{
  "model": "contrastive audio-text model",
  "train_examples": 52083,
  "encoder_isotropic": false,
  "encoder_num_experts": 32,
  "text_encoder_mlp_ratio": 2,
  "text_encoder_layer_scale_init": 0.01,
  "text_encoder_positions": "rope",
  "optimizer": "adamw",
  "weight_decay": 0.0
}
Rows from block 3 of the audio encoder of a small contrastive audio-text model, named by matrix and row number. Rows with one number within an expert belong to one neuron, the router's apart. Each number is 128 + 24 x the weight over its row's rms, rounded and kept within 0 to 255. All counts start at 0. Numbers have three digits each.
After each expert's rows are labels from the 100 clips, of 14976, where the router gives the expert most weight on average: "top examples" is what is common among them. Only what is clearly more common there than usual is listed. The data: chords played on synthesised instruments.
# router: slot weights (encoder.blocks.3.mlp.router.weight, 32x96), inputs 0-95
# up: expert up (encoder.blocks.3.mlp.up, 32x48x96), inputs 0-95
# down: expert down (encoder.blocks.3.mlp.down, 32x96x48, transposed), outputs 0-95

# expert 23
router.23:104145133143174145127102093161095140141117107071105154139107094127114156151124130165124142090147115114155125078117123134099110110148151120117116169196096144125120112127144128125140092118123124094146150113116119123135141144148162140067131097116097104140118148139084125107171139094170147139
up.1:111152110123128133135109152126130150160089117127131116124128129137134127127133087138102143076141167101131145130109127142162122107124124121127120120128130113166233108121122141101063137119118143085128129140134093129031125165110127159120134117106136123117083138119147131130108122111143107117
down.1:088126103123152116111128159148108105130126124113100125072150137128139128151044113126132132118085174117161135114131122122109135102098128134111178161112056069146123154161127128117132134096135145142137138140170104136113130125119152137113116091097117110169130106101127127132152177137129125126
up.2:103134152132124144130148107155109075128143125101125118138181129147128145129091059138114127122106099121128118149130129174127115089156094102138093115125126125188131135116128069167156151138104132094146127117132129152164123116138123164128128138144128134132098130129175130129128170063123077122
down.2:128131157132122131067124066140129132135133158070140148132105127123162126128128136125123138120125104128039131118180147130137130118167154111082214138119129127161121180126129124125126121128128103125148108171128165127135129121131138125143129166067141111112111128127128145136129134132123129138
up.3:161181131148101133131103143119140142129098110124125112092136129127131159129187083136150128123132123131125130129128103112183080124126119122104123135126096117170143130116163128116103130127109153133143170149113110108100118153130105124150135112070177129131107123128218128134123105094159079142
down.3:076131078112126125074133146132093131119118124075127150139129127138128156126083111118136134146057128135177132140135139166114158124176135118126145137116176092143136128127130107101095129075148155084114126141139097148132128093116126122097139140058126128132145102122127108130125163118137109133
top examples: thin (high-pass); clarinet-like; instrument: square lead

# expert 4
router.4:083101113115118136156146125128132139074095094127137160172081135160130095162107080119088115125158132100120158139107128124100121123146098139174120170195134110187126134144147133117139093127104170125108156147140112130121151133127136121096119111149120139139117147131124128115113136135114064133
up.1:151098150130142130125138110141124146127144150121136153138130089130135106127102136127161120147122131128133130111145128127124107118152126126121167140185137166121139125119123115106114126135148121129127122130085127116154128124193143126134139085136106130027109135226084107149164129102125139090
down.1:120144117107129125097091130164113127101087132113122207118129127106127110143173119165129126115208127132083138126105157136130144134128120128201125128120133130128125130179128149138126074135128118116137128127121128127137117100174140121098133065135087125136104159124117158154127130149102122123
up.2:170112127130128121161127127117145139108101198120127128167115128130129118129105127128195128136101120126128152084130110122131053123118122154163165162186130177083132136162145119137144114105130154126119102145128138131127136125136131113147125111122113129059120176168099124125164119138126130137
down.2:129167104105128147088105115138091128102085130098130133199136106089146103140154123135092126107144132129104129134108125133129136134129126119144152118094127151072131144240128130139125129138146114077135129125123131133127140095076130123124131091142138126132077142133142119162122122137108117124
up.3:122152125132127172101134166131118139124128131117134139140117131070112127142127090102127122133183118122067135149072129108130217146139138108145132154103121124135118141157099105168066127133131144140103159152163124138117140134124144129093120168149128156137127089104142106113151108148092121128
down.3:129126126122124092133118169146165130147133149129127129104117168186078126124121088122162113123069119119168114128128127111140126148139126144134115184129108110127140103107136127124129127115116128153158061128125136113081127148118135118122125126123125136132187067149103128073091128140132151069
top examples: arpeggio; vibraphone-like; playing: arpeggio down

# expert 30
router.30:166136130191134110146095111115127129152134113133150081099126168122123153136115126104114182146159106151150094149162123136115145108167155097113102117134103092114126092141104160087178133133130102158152128113081129135147131111121127188148112130114160087132106097118125139121160134103128150103
up.1:129051189143103129120126113122111128138063128132153154118162123139108127127130131125128171129120133130120116132123130128131086113147136128100115156129160124127115080157084129127138094100123128130151130104118124151147125117203115177129101106125110125101138096150117173103184113116165131134
down.1:169111141129189127147072109106152129155157128146137086134152123083138149136071130127142132192128113113121143112135121143103117152128116126128130110093143128144112122149103125083109127129097110100142125120133080161149120131132082142191119082129121123135129074170130137092123128117116128119
up.2:127180076128174115127128147128192133147150123115129128128118164126148128112134132129132152159129127134183128126121164129125127128128129128170094038126121128128129136122127130129127148128197139134119154127128127107128126120107128128124099113125147129217129126063126128156118107158127117128
down.2:143128110092072128127145123129108130059056123150128149130116140136140151132179101125137127087109126143144112127134133121138144080128142087168133129141118127123145139128131128153118136126152130158060152165128152114107131110079128128128137128132145076167126138097171120158171136157136123142
up.3:127117060128176087135128117127178127145109128127128127116128147130099159067076188129095149127163120145113128128137129128144117162122161162128125124096098119128165111073128128127141189128179130168131168128127124059132123131128127128095131128130156124133128125133126130127121135112127130128
down.3:138081100097129112205129128127102128126101087129128128128111128129089079172138147125141160137089074129139126124077100129123132143116120146173099122171168102103124135122139118136127093129130138173129122136121118146132151127148106122115128132128142115130155127115127123165174150048134124146
top examples: quiet level; marimba-like

# expert 14
router.14:078143129145159105153153135109147152149141114096121110130094112107126094174135100168155095115115105095170140071115134113109139127116115128154137104158112135155165153085163100149127109113111139080105152149152087130102157169126148125156099135151133159139143156101128101135117135136102093116
up.1:131155115083140126184142168150161127156122150173130120059124163093145099123103125117149126116139151127130132127110152130120111132142141136133128117115140128145127075131160088111146130112137153104131122113127173149129136166098108120129081122143147128149070136100058095122124125135141104175
down.1:126141094137121119095127063146149143122125102174132141116119137134124125127127164121180105128133149107116129138130129128125127113122136096126120130128130165136122186124151110143123118137132110115112119139127128130136183144131144137151153128130128094122152199051207117171089135161109133162
up.2:152152117117111122091100115125060182133118153128137150121128150108149127135127131156170132149131140129140162093116137117068132032126143090128080126150135128122137114130128176120121129132095138130128127129174130125128127117119127128131113099128136121069096141091175118127131088130142117133
down.2:103138128114144096126132113193137128128153130107139158095188157128112149193115118126192125099104137136115140183130113130132125126136204125134149129132123115128123133149110127136117124105130124158178103149085116127139120110135124124114146128043125121122155137129142152127126159119153124138
up.3:129133126138127132170135075129120081193081099126092118126124131123109127125129131136125115055153128115129134138129117133151126145119162130145152120133087104128124122128129131115131141148107207118126179129121114131127139130220127126062127120127169128127131132128100135131121130114156126137
down.3:129129130136151120108143123114135101158126124075112124137090116096186164131131126130133130128128128110171153173130142132073152070106100058126127135121120126180088115124113141071127097145157123135114104118155133135129139140126130148088147126127128132101108113081113140126141154128128066127
top examples: arpeggio; playing: arpeggio down; horn-like

# expert 21
router.21:099121127154163124162108119152128152107108107080107122169107097148124131165117101154162108100145092096107140088105138146073130127112136117161098129162096161140146159117127137089123093095112144101114166124127139138108161134114165127100126096134109122150119168120139110080126106139083104147
up.0:175129125088143126128048082140149101122129090129127078176136094130128178129137128086134126158125132128092144126126178131098166160130123126136127124129057107131155171134131131086112128148128153178136128130130136119127125120132129141127162133117125126151131127123126127104125127117091089164
down.0:172089122142122138160152086116127118108082128126129126116127069130144086129135132129115154124080156157128116117217196150118128129108117136116138128158130108129101130170129100132138096142123134125067117133127121135110127082128161131128116122125154125192130155131124145127146126129156127141
up.1:146118125161129125134128133069103144122137145112132146083122127124127123130114135132158107132163116135128111132104131121149094064182143139102128161130144170115128131169127180093128134117129051129144132136075119131153124105127131130108153048140098129128128141086111131124141123082132129123
down.1:118116128104131146109135160134128138136116121125125129181117160096127135175112128134115066092130128119127120126103103126128168143126128102128121133111115158124160144125142108117127172111166082172130137128208127101124129186140140127140137148168087129041124129091139113128132140128129128129
up.2:105182127122126122160123132095153080128132123124125142128179107121133157128131074129091119148117126138120136102139171124128112147117126126122086120135191106122133130140128127130129138128128132103165130122127132143129112154082122084151111101021165131148110148129127128137098121113166123167
down.2:118119128134172138066147099147126167119130076128060158142131129121148131124119102155128126077137117129116157172123095099134096131122138085120116143124133144128114159095124126128135133139119097129151092121135106179132165162144130124159115129126111131085118107053133123126126095126127175126
top examples: arpeggio; playing: arpeggio down; clarinet-like

# expert 22
router.22:119147149157148103132094137123122136158085097084083133109118115127101137168148113158131182114121138118148131065092114108065090136129176117123123113126072154122132120127117140159097117100105157094117158115125107138136144142128116084101131092127142138127113160117133151108151151119160144136
up.0:137153143127119136131111136110089158124129083053131138129126129123128128180129059139151098127154117136130153125133128136144171127138114114127123117100139131117149128128123110160110136112072166087211121162111114124170128113113140123208122136129150139112091151121136130126130131118131127129
down.0:125156135128111113069175108084136116118102131128119131136191103132131181122125122073127113159090131139132128127146159131132116115142110129153165145117095129072079123120130144128118130124138143127131142128140144080144172150123128130124126134050171131130131132127141201114131135136125135121
up.1:125137125126137104129110172043132084129143156139124134132105102135123117120141119130118102152128137132140129125117126129112132147055153134183141138129128150129155137100129085128123155137104118081111137134193127126100199132130145148102171127123130129119148186129136135120115171161128131140
down.1:127140131124146154060125151137138120154136107104125131129146134114129120096129152153113136081131123125124135154111106152135134126032134139170098126158128146132056134169120123131142118118103104117123127146123119143130115134154131157105128125127131118131120148033125153128151155124160109167
up.2:152154127114116127142132155057126127125119164105129115123130122129134141127125127141210115107137129123160089128131138138133113128130107153057129127127132183099133123148150135098136110148050110095119139126128146126136145133121081156114140120115096106131119137107166129085150131069146142136
down.2:118196113077112186123162143122128141122128069141125123121144101128131144119122144147115118159153140135102152160130127117175114138127143113122115164130132128120126130128126140151099092117120117102101093115137167144132159124204119128088183130132130087081166113129142122130089128123162123135
top examples: clarinet-like; square lead

# expert 6
router.6:140135099127138091098159150108150122135132126104118091146121116141139118109111105149112093158147089113084158081193144136093145141104108130126116098129099162141192120080153112119138132113111113089116168130146117110106144161107125123134076107145133095147140159104096130138101121157122103145
up.1:118125098130117135173121127134151179092101129148133127136102185116159117061130142105115126115123180124093130131127146064129157144130127123126104134111115116060128155167107131081133131124167162188144121123121156127128107121127125095108131089115125132149142126128130123110156107113089129125
down.1:135141128165083111105151104155154173151127087157121134127134118128150129123164148128128099132085126120093118126079130127074136121135101127127126135135180120128132128140124126132091125111153122132099120130150097127128123167132124128205129128130128127164160119078175116194080114102141145127
up.2:142128129132121118094121150098175101131137112092083145133122106127131128128122039118127143127124124145140136132165131130117109186130124118154153122085126143130125126139152080173154112134186134098097121124135122129122132123130125129128119179123124211132081125165123103125117121128164111124
down.2:189129168129134058102127135093119082132126137113172114112101170125082178112139124141127134119132099111163127120127139164154172207129103127133118126102130133114133136118131082133129130128126146129204129128127127127126124134117124152125128128133136128137123179119110125131150128147076129128
up.3:127122205127093129108131136135140102114128134132129172137099120131125124115157114135140113137102114165111131131139123130131144130126094103155132076137099155126130123121116130204107128126132140102108126135190145126112123133141144146145105185153118131022114142124137129158128119127132125088
down.3:105133129133132133131105116126136124149108191130128131092133124134097139153138120139129120119085192146142122111040111090133114204152136159124124123119134126130126132139138133135140128153105127076183127099087117146129125087127180107126126187117124129118133148150123128137118125135115134093
top examples: mains hum; muffled (low-pass)

# expert 0
router.0:116111105112128130134114132115135134087121124095136126151103113118121155144138152144118078140121074090117175110116138138129146111101113110167120161157148111149119164140126123089119133143095165144117152116143129090151135147163162130104096103115075094154144127166093119077117147101102074162
up.1:129121131139145135129142140131134096137127138120099063122128110129093160117147133116127132134121130156124116134130126136183127127129128129076158130065104103124130129111139089105134105178166125132132154130133133072125129155146127146127142122149129086127187093129081139123067158065117162114
down.1:126165137124117143131135136101109142095160166155121128140137108127206164079126128115113080147190119149110119161105132131124121088167130105129161123122125130112126117112131139097114126118135145112096128137119146157127135129122094118129129080139164124128101145163165045154128118139103099124
up.2:139127126173134128117182160129181129128170115116131121121126128106127157166212128055119130126126102139131129135142115112158127129132119096125149124099130135127126126191114101137114203137164131134114138121136118091117129120132140133166155139128123162126166105105123130111086116129142131100
down.2:140137119133166125110075143108114130131132179191122128129119129137085120117146107075122125154137127108181160139050128141134123110177119121128134144117111125141117156115177169124150138115129128159134157070135084124128127151062141136120126103128121162125110122132103108146134115128123145128
up.3:108173127128128138133128125128136149124150137105175126132129124096158131127171087110187128114148099185129129152097119129133136093134101128136171136149136187145124142133103120152069138132135137138109131215128127127123148092128147123134136120152108179104129112122163098103129081128120130124
down.3:152100114106128101126083130170130134194125153113125121094112172112120129125129135120116197128129149086148142128067135129136118095127106214126140153114135145131129126127150122120131152104143131154131130122137139124178128133067133131099127105113093130073113119128133140118132107133106159122
top examples: vibraphone-like; text has "dominant"

# expert 3
router.3:176136126166147135121113129133110121125151113148148083092121166103144130122131097104146167110166123149146091135159142111148161088150156117090110095155118095098136131155125185114127138141135079163147115148086147117140103102100129176145134113143145076144105096127115128113161115105113127107
up.1:127097128113110146161099176127141143111128145129111231129124092154101134111131155122162148185131132141117141128128098118120059143108127127128119174110177129129097154129138128130116132127144149128135126100139119095131129120195114123131137136127095128095120127101128134152123153128125128180
down.1:127124140128198141102087128121127102126129152127139205125132176084122129126107149128138138097131150128126111141128128139123192128117126130127128094115062146147098127129127125128098116096115159073071161150127129150131127130131128121166107120106112077128159132129127188126129128131130125128
up.2:124128127130123100128138098195164127136123127131101127129155128132068118098092143126086149117128163129152132099105112103129124214155128200102168129091124126128143152131164128125135091132138127126149127094127122119125132126137117112096137109107140128101197127161110133121089122130129144120
down.2:123128127116172166124122189132125125128119159124130140136067129077136104132135147122128136132124128061124163181123129128134170227125130134050127129121124134137126127128184122124123127128105115114110128107128129159165106123129131093130128128143129125121126134129172142111126129125138152148
up.3:152130116140137068144110128153155131142128150133129129114132129124128128128128113129094129166138129128172129104132128123128128136128150083128131075145141108130125158131155127111144153033153055128132124128109127127201128128105140129132124154158127128177126096130128108077121122176129160107
down.3:203126128128114120167141128128130131129129086140131128128117081156131126136127128140082147130127106169128127124151128128074102156120134133128107074128178101108155132125146130140128136131150128205142128127166131112129147129103130129093125122200183126128134067129134088127139139129127137129
top examples: marimba-like; block; text has "quiet"

# expert 12
router.12:172147148154125115174149117105156115144134124110092102129147121140125161126094133120126191110158130143108105095118113113105101155112141137105156111092095158080148110113121127123145090104126114109120204143107142094138097178093122104135141113134140111152154154106096125146130113134155166122
up.0:150124126081121106128203104100135123168171143149125133124130134122120040126111128119144129136122134124130122118118116123073126140121128128129155096091137173116128061108129109139127128100127118138125128092154108138139127153116141102176127141177129169121141128119069129144139132164118138109
down.0:131147136128131090131057110128133134093140144127201173141151144162118128090127136131135100118130149128127115159158148118138135077122166107142141088160055218127127133096108140126125128131129132143069133129098122127125123152129131132131122133116133123151126137115124118134139088136112128115
up.1:143123129117143126101102112188122107121110149155128128055134162123120112099101129168156146130174161148120127128088104129134088135122147132089136091157099076128139160133127133130130148151129129129120124133112128124111126126149125123129179052119139130125198105175129127125131130155120133154
down.1:187095134128121113111124136118105111158193119124063125124126130123150127144156109090113139135148111109138140069124126120094144157122130141134125141106136121136124103146107109100136146163151202142162144078183146126145136124129101123147094080129119149119139096139170120149133124112139124111
up.2:125134173129112105128122139177112128127154157121095124111107118123127102128159136138154127130146131136129147113127127125133134132135069135126152119132100182133125130131142163119098104153082118118085128170178124135129194137127113129133128154173129147079134164082135131107058122090138149092
down.2:134117128127136143122111155158145134092080132132133136167161130128131097125111131128131094191154146126129137128117104103170073153125125126149111128124118149114128144136132195145162140079092136131126136133140120192070126129127122122136130136135139162113143181131135092098094115174099160116
top examples: white noise; thin (high-pass)

# expert 5
router.5:125111102125164096146143117152105141143139146129141088126122138136132113088103133165110101128148105154108123070159135116122122121091140131134129107103099118110201130083104160088129138108135117145103160140081129088109129179092141130118125116151135063126148114114114118105078155116110120132
up.0:141170129154144129133124141139099128142209141127125115125125127085152133134108116142142094100142107119093100122128142140131228099152130068136113134128139146125130131148168129126100124123128057133105139146124111124094128130089129143131126131135125126125129106131089094102119169092155128132
down.0:110160128126078140146134134127133136138106121122128109134129123151137111106145126131082130077125128117165108181126140103121132092119128129117125109148122128127164120048128116122120140230166159175121128128129117112099102154114123128121116129112131128129086055127117103121145134128157127135
up.1:142120090129145105177127131142131126160075129129129110130126130110126136128125127130129134111159129130162146126126133128129122128128157130130124000150126083126137128124149139124144128125129042128133152131100090126109126128126161129124150148138146104142144105195125147098125126128130133123
down.1:122126121167128119134134147096123108167123127113105138121089045131130121121144118108127128174128098128093134114146223165104128094117126116119126121112164056143125119127133128129105142133187134137089122126128126088131128160127125149101128142163125112180128118139126130128135132113147128156
up.2:125132128135135137135133150130098147134134126116129123122100125089133121158186128154127134119120106113130114128134128149130137127121102129129143127132114164164125117133108077222123129112108124073090119142193127136107137121118140135089076127136128142130162172118136122060137128134198111133
down.2:121164127127117127119129131130120153140129121127134122113128100119131155123154126134123130117164132025129123128122119180128135063131125106119112152128140139111132165121132136127111132129149139118051149131129130086071127141134125127129125152100105103213127112127154127125136155127073146123
top examples: white noise; thin (high-pass); pink noise

# expert 9
router.9:073122148129155115116136132117114116129110129145128159167133121152114109129067097138114148174119141139149119129093114155119143114102110141159099090135139139141165120106079165123167128107135120106133110148144151160201129111081139126120118098148168103163152153117159143120159149147088106136
up.0:125116186130128114107098122124128107129101136084115113138161079136110127126128161111109103126123132131131126135131037127117119167125135141140141126098104137106119135106140122107109090123126126108213128110130123137138149144158072128186135200134127126120132144161130144161127128128144131137
down.0:155127155127130132119130148182159128087118128108106178138060149075106112130129126128131134150158119129154140093146111139200126178097130146139121162104124171117132067138128105111143145126066134126176118126101110127130120107156166123117121124137135131096129134138128127094125115127128128139
up.1:142130125129127127118141149136184132128123106084114136124117088127134147128137064081084126128155119123091148150125145103132138137133091112179056127107123129156113154155134128131147124134129192123162128117154136128140140124121126106103093124059154157134120138137077129146128117103094098129
down.1:127137130124146154055142095127128128121128127127187130125173099174128158116169126126102087063135186154103131129204132125144130098180126115120129095123127147129122123162132140127114118145137128076130138165113132148101110125130133121135131128094144136166117128148170115130123130133127135120
up.2:168129128139143154151160128126107169091164160177160128135128134093129131129129128129176135113099139140119106130127128138134125121100201098062128130155179125027108129128111128135125129123149126142116106162116152119104114130127156128132130120128130108125127126090096081120140130140127130118
down.2:106140114146149119127128138104119128148142113126125126111149166171128032140115126139124160127082123105127130135110125108108130133143126129121133092128127099128180130124148115127116130090138158218102129115148107126111108154115130129116118158128099124150141051107141125181095146129123127113
top examples: white noise

# expert 20
router.20:120134128100114142156119129123100124106083140136149135156171103174137136140139136103122109151117125104142116125077117121108114136096100160174124146125153160134134180120084172119109134122094174106146123112123128167096206149153104112127153120106079147117133157129133162104126138101110125149
up.1:126109115129152065146127116167119129135126126113121126138113126159135161128131123243134135075135118111129165105131129140129130124096114127128121128182126130128218122097129125106123137123099128142105128146202122118134128134129126128130121113103104131127160156098106128128124132142130111142
down.1:129145121119198130128130133129126129133135155128127184126127126090087124128131170076127123094118131159117159131178130128128127147122107118135123155111122112146096098127128090127128128120124166087065126162133128145128137112124110127148197118175093127135129198126119114138135130117137131182
up.2:131128053127116096136152138149133159117148129135134146139083177116132127120117112129126126149119128126139150093147156091095131058160149106130104140135127129125121132131167133134129107122166128139097126132119128126147114137095156120101055088155126123128128131107076083100137115194116119135
down.2:111195063127126124106129132122105152132132151123119111170136126133143116088126147099128114141121129118063130137161225127128129126127112129119124151128128124136134104104145114124112131130176140129122112163128094140112136127125101126123170128182128128140143096126130067164145129114125125178
up.3:121132088116130136109148132120131127114192157129129127131124143123164128137098135119142119128112130120112117130116255128093142081176175106133114148111136113131104126148121119110130130131127133122095120069114135140129131115129119136109127126122126131132129124078136088124154137144057129127
down.3:084183057135097141122129128132152129131129130121127133126131128129129154075121131128124094149081137124115136141130125135058127124131089100130127135092120126176121097127128094128127132102133126123163086154188132145128163129128119130126114129137130129137143091128125025127139129127125120139
top examples: arpeggio; string section-like; saw pad

# expert 17
router.17:178126119148086146129113141148125111133101099095160064110151143119150182132164116092127134119153118103125088145172124112137144130139126170125107142109099127089117158142128173112113097141131146158106120134092139140081117138135087135137153149109109124134133105138150151123113072077147148138
up.1:133112123140130117108121135135101081089161143140129126144122132123172129117132153133206130112132117111082128138129173173150128127128149129139126132131111113114161094126113128119095131190061084135140134093122151124153093107138127180124122107122066073101128128124114140124133132127107141121
down.1:127172122131124125125123092145127116091124157133124124095120126101134140132124128119153101099106127109114189091103143186034132128138122161140123127103129109135066127135135117130099124089126078100113130129128121130156107114135122202132123135115131098127131125138117126119120144063128140120
up.2:128132129118130130162128130139123179119096149124127129115122141121123149133126103124095136184123130126139130126123120103123126096127121119127163170114125151128084146155121130132115099082137131127129070153130124154108120104102132108124180146079126207122133129194167092181092116137173124131
down.2:128053132135090129127129132128191129143129105125131102174134133162128132073134108148093135149175127125130087129166125125146116104150145099100120171128125142122191135105104128110207120151129137140150124089127127132124161131075130129125157114128095160111119129130133123118128109141130114128
up.3:137132047130104127077127133128107136141150160136134124112127136123131138129163124151124135184132126145123087138113146120136125097184144120114134128122127091121115110128132133095154166157154126138139162130099127057133113126123132178152099126134152050121130116100116121145136119083149133094
down.3:124085081127125128121139120119104125101119135188146094138110122127172132141120141112149132108067072124121136115072215125128143096129125135134135068129143081129125140128159111176118135127130109156110128131147127121126115127092126138124095137128127057131128129132123100139115138139118129127
top examples: reverberation; text has "reverberant"; text has "room"; vibraphone-like

# expert 7
router.7:106170126120142099066109162135162108146151077094108125086096143120151121136116140120149111131150094159129153083170160163104118123133114126108124097107093107150118120121128115152178146160136105134135143087170098112179133114147121124126109113159138104155126120117119132154086111161119117142
up.1:100149127113033131126181133114132123117137128169115128096097141117132113151183115126129135129072129120181130142128130133131128131165128120128101129122149086108085144193135125126128130156128192131110126116130117126126102111179126128131126090121128130139081127120117128112139113133150088124
down.1:126134133126128129139131144098123167127120122194105127201143086130142126129131100134132150090128147157127126128132177127141134122176120085138154077126136107117147194131160154152128130124131128128092129105136128094128146129115117124129171127117127129174128119162150092191103086135119146106
up.2:048110186179128125130128110067032128119126120129122128130151111143128132130147122126119118118103132125129117130130128127153124127129137186129125143129136153124128129129128182087060128110091128125126075128128129136128128172125109127123129127128119134100128141127150135131127128073127154121
down.2:130124129117150131052125115128138120139114129127150055117123082134078110110125169130131041170115127095128126148188128134089142121094132134124123183123147125129100124125118124162125126119127159106128088146128140157127118127131158135117128128120134104128133112089090137131136139085124117147
up.3:128132093078125129126122147129138111128137108133119176123123125149134122134139129117130177109061131127158196106151131132128100142114113136166116109136124115170134143129095117134138123143129169107112041124147093133106156133147116069109132094136123129140124133133114134070129084129159114146
down.3:143141144163146150107130136128130158167148127156132143124093095144142128119171131142125132138058195100096153130127126141114145084115162115105126151114174110151124129126124132118132083108131127073114130127110135133174157172136125146050139119118134096181139124129123135117136134100126120119
top examples: marimba-like; arpeggio; playing: arpeggio down

# expert 11
router.11:144122115161124093155132111174160137146135130124144080126133163113150119120117148118120114119150109153115097059175149116128164135091158121111153114117096100096182157123151140099172136120156088160127156131093143120150121135117149147110158135129127097150153105120118112096085112155109158105
up.0:131127133129142122126147149173158123141135127110118127139130106129116117138127040120146129152140101128118139112105119132122129154123115126139134132135126134136141147129126060177145076129127113126124126128140114141131151129128157083114139138106128255128130127129132129148117132145123098132
down.0:141128171131091089114130118173119120113125075146171124132180128130096141128148126189109137125128147112109127124144093124160123125128141084138127130128062111110128177152115129131124111093127107101125130145130127108056128158129131146126129120104143137133143136129124128132211127128133082133
up.1:123150128123192129123132146091140134201139130125124107116115128111121131184093093125130128159126077128132129120084131121129149123166128100127162128087105131127129154155120119135129151127162127128128128145130126155169117053096142119128127134131180144156172128163118105095157133141169111135
down.1:135094106128035124121130131101126133131091112163128127131169078117102125108106127151102122117118091132127091128179127124138127128140114093128097128132152110119209087107129125171126106128172132139185128144126123124125158136126107128136128121119144150128127129127130083146115126115129130186
up.2:112130139128141119136128160129145097149126145147072115138139104196024110127103139159130097133120129127118132128128086143119128151109124147132147108128125134138150161116130126128122127127126129119110133102146129126132128195205093122140128144151129129135170133145119196106129160135138123139
down.2:126118139120154105128098129126123124160164134045162160055183149129139160127129124128130179145128136103129152128137107130130147087112132134131141114103131164150111100128132118121127083128132138105104129172128128123156117114145131112127121126164152133139134126126092126039169118126128129108
top examples: white noise